Weights of a small image autoencoder.
Training: soap at rate 0.0042, 2700 steps.
Rows from block 11 of the encoder, named by matrix and row number. Each number is 500 + 50 x the weight over the matrix's rms, rounded and kept within 0 to 999. All counts start at 0. Numbers have three digits each.
# fc2: squeeze-excite expand (encoder.blocks.11.se.fc2.weight, 960x60), inputs 0-59
fc2.873:507452522489584482541581559528493533404521510481464495535461466548537483508472486419537497451489519440510555544514401509473468491435489482493499453480440492461422555524463458493528
fc2.874:529567475498493511517471576483351498488503574505383466512522438462468422590600460427503522498542536503493493598500519472472478559536465523482469560508440459546496486598482605485439
fc2.875:559529509607514428524454536517423474593528558546541481571552414515520490445610453383404548457456507530436506517459491467522414575542491567522494553484577469459522555437567494430566
fc2.876:561501496410508584478612510453467552459539531652489504548390506530564473509573448438443520475426479553441474420584520551533431484544467555502401509529558543443464387502517429523487
fc2.877:489529393514512476528454566395441484583510517417508571413533474512489537502476514467512578600490465467619468471442492627441477499460506486560494468498447448561495529480531499451435
fc2.878:572522496446502514561465513457469488527558555509546444480489482519589511435530471455518484484395450505514520519460543477447479487504557435466493417565459574384492464521545534473557
fc2.879:469404607544468547524599471593530587549517434570499510540527580521421524434479545507485484465568573514456517493479595440542560480454529483484383534437548421467464547555499518466485
fc2.880:586525585503497478476418454517516547430518511441491490462555532462441482504463552456455566455433473489477414546534543507475494480516429600499506487443619560513548454502511462518478
fc2.881:560551538478450574570594490513438490513476530521518455512510496505492473549543429424448491539442525497557430470519504485508513526470578453542464473468505525403448530532551492456495
fc2.882:473542491524458545543480516489540513504435458517493530469540518542428506490591529431434422557565433471487585474516415563452523529462461480443462473475442365498430476402451540472508
fc2.883:479542492444486578621427458510612485460435553460471495492472425567498480546491496544504516441548563433468537441584571507455427467502483501423463559447507544575509528444480481525501
fc2.884:459437529594534481427527543505480511511549399410492526478425487486518486520460535478483529442517497459444494555613505463499528538416538573414534505523498487541514563515549511428447
fc2.885:433424526484450476571489515534473574526503468480525531492463533398508553508452536567478463469530440392444478472516509531539423449577499520475509492495410512553435475574527502484458
fc2.886:442451504446448562596551512438545439497512475522512436553468422471379498503472588492502536447488516465471531454516474444487545439577551463457587427498487518488472475501473416509579
fc2.887:494558529523405513514488465494532513527530521435512421577434502528470522460501529463432497452543476504514422525482385489604500541441467329484577534544567571392523484520577505438403
fc2.888:523503528428568494436516525558484521526452563486474508525488519485469506512455509489476471505369495415593503494513495511478509464480381600528524578500519502500510512498525493438547
fc2.889:581471465567440542546524598558464477549492467501496543433540527517545442536543502501471482546461557544540543495577577529481567515522508519546470454485515552476538533585442457468535
fc2.890:521447512439555437461428536477482515538482573531467577436423522449398468524497507508531499521570537408445477558428547535580481485527559532498541497459516454505490531501566466522471
fc2.891:461492484554532504434497432425485502399557487502468505460563571530485545516544434513526537467518535467589491528506502438505547509482521504456469513438500454489578489506522535514466
fc2.892:522452543497455518535555555480514490527491545489481547401590442481449466442465550502453601568515475461411594603394667563436448532553464555456521432414700482449511463512425452443650
fc2.893:536515477530490514402475487483479506468493427586504435409522497439546466499516495475443473521530614528574478414670555445426530488530497537442517462502471448473576471512458492470437
fc2.894:555493475438440545619521481523481440525538527526356466481496519501389566513499510546493458613589521502484456518502529508503507536489501474506465520442609405476576542463512494472463
fc2.895:540586463491457474564493485557456494486507492544428499469436538491449502468585382553552457472567471481455546555584428482500466447407509531450450524443481439519478542441614400480518
fc2.896:560524506444478472537382465560422480607422469476514478390454513562464518515580477507566479514471466491453465556420442443458481525510542458500460443513424390517459629507660537493383
fc2.897:492503488567485468503511496534515500505452467410492466481507528514534497445575514507405536513514462551521604461496408488489519486519466481491600516532502471432502528519465527493481
fc2.898:481500580539460465564465454455489552566532370462497501507562463509485530508496447468541484400495493431521542497597579508547449479527443522522478438459601481457510476542516546488551
fc2.899:514473430459438576575501545466474551524536513521628529461453494511519475600473592437493486496416532488480518466476586567529411480450478435501538504571476522485425506526515427429511
fc2.900:475414498459530480475496564566516524547467661471523487411503521528578540516456573578476481538399463402515512417537571499532460554511471504429552512600475410498457535471512511511555
fc2.901:465552513513502470595474558515507534435539523475532528518513573457507531493472546492543577513544463507502493433528446467557334413457479406462487542503550500551443503394515555460482
fc2.902:511511569442534449481498416463399502500436504514503477488533573462440535633569509417523455592534554549492475461453458473519440528452504499448498481533516499515459381462501538540494
fc2.903:548555500476505450496588455626517490398526401449472479521429479539475510578581554458500501374536498496492535547526440467590473607352471509504536419501511472438497571368447542449520
fc2.904:481574525408475453559630563493530467491466391550486560538491456517534479423495475397515470442438440536484507557461564567526521408514395549549531624526516459478531470498504570524351
fc2.905:598415524509443522574454575517428564502472418501487487379424444477338540514510479592442496440464451473512522368465500519447615487569466594606501416470543641448610617550465489558573
fc2.906:441510543486435543478438500540500535553541522555498510502484503475549547491423614515519585483501367492463458437496415530431542450601457493390482460455519552488475499399470476443590
fc2.907:523574454461602518605570535478514511517461498412522473522519533455478370501530530428538517510472480476600526455496351525520578440570442535470520502558475453433429556441593498457535
fc2.908:492631453396571458470495499543479458560437479493530493496444491459493414538384500469458485587495524507460453575462540451579572373604444446517556498558516504431554465507563489452523
fc2.909:498505448576531501441517521502570577543531554500596459576425490501370541392507499558480474461426478569434474563508494466468478492458543529495491487413524572529533538535528460462510
fc2.910:558472474459533454470472529486647562541536486550552508473551489481469546541482542484497470442469603466433546491506512529479384417580424514432447462508613543478408512446525643483662
fc2.911:532496484521373488552549566544473487426506475481536448435549538418384454460449508451523536512559468447462498482503561463539632413530434585550615503396546541553397480430476514579498
fc2.912:461490521482503529518487485567497468448413503500446561439532513415513483461523449496483478510467493475576524575496532445528445547429496529437508471519536393429465424426492487592541
fc2.913:534485475426434486453471562433470463508546489490525546485523548465496530485527475480495485449482533480511384509548566463476470571476631513484505475568477534511486430442377481450560
fc2.914:521530496593566566478480501464569443595524491535519500552452519502401596502597446479525461514439663473507521466413537447470413448435546447505504457482548434471465479453501525527577
fc2.915:506540568441490455475504502514523437417534561461493476458505570487474493509490463475457455446542518531520441493413526498495437416530493496438476510509523507527517541437524588489506
fc2.916:469446522477481460527552493446530483498538470500596546438490484515476512514482489507537434546487427477473557481474486517458534522518489587585542485433532605396517573498581439483478
fc2.917:410462540487567457519408532537488506536583490444391460498532609509553459537522524485617525532443568554480470576516491476501486462535476380579545490493600546527472486569384406509446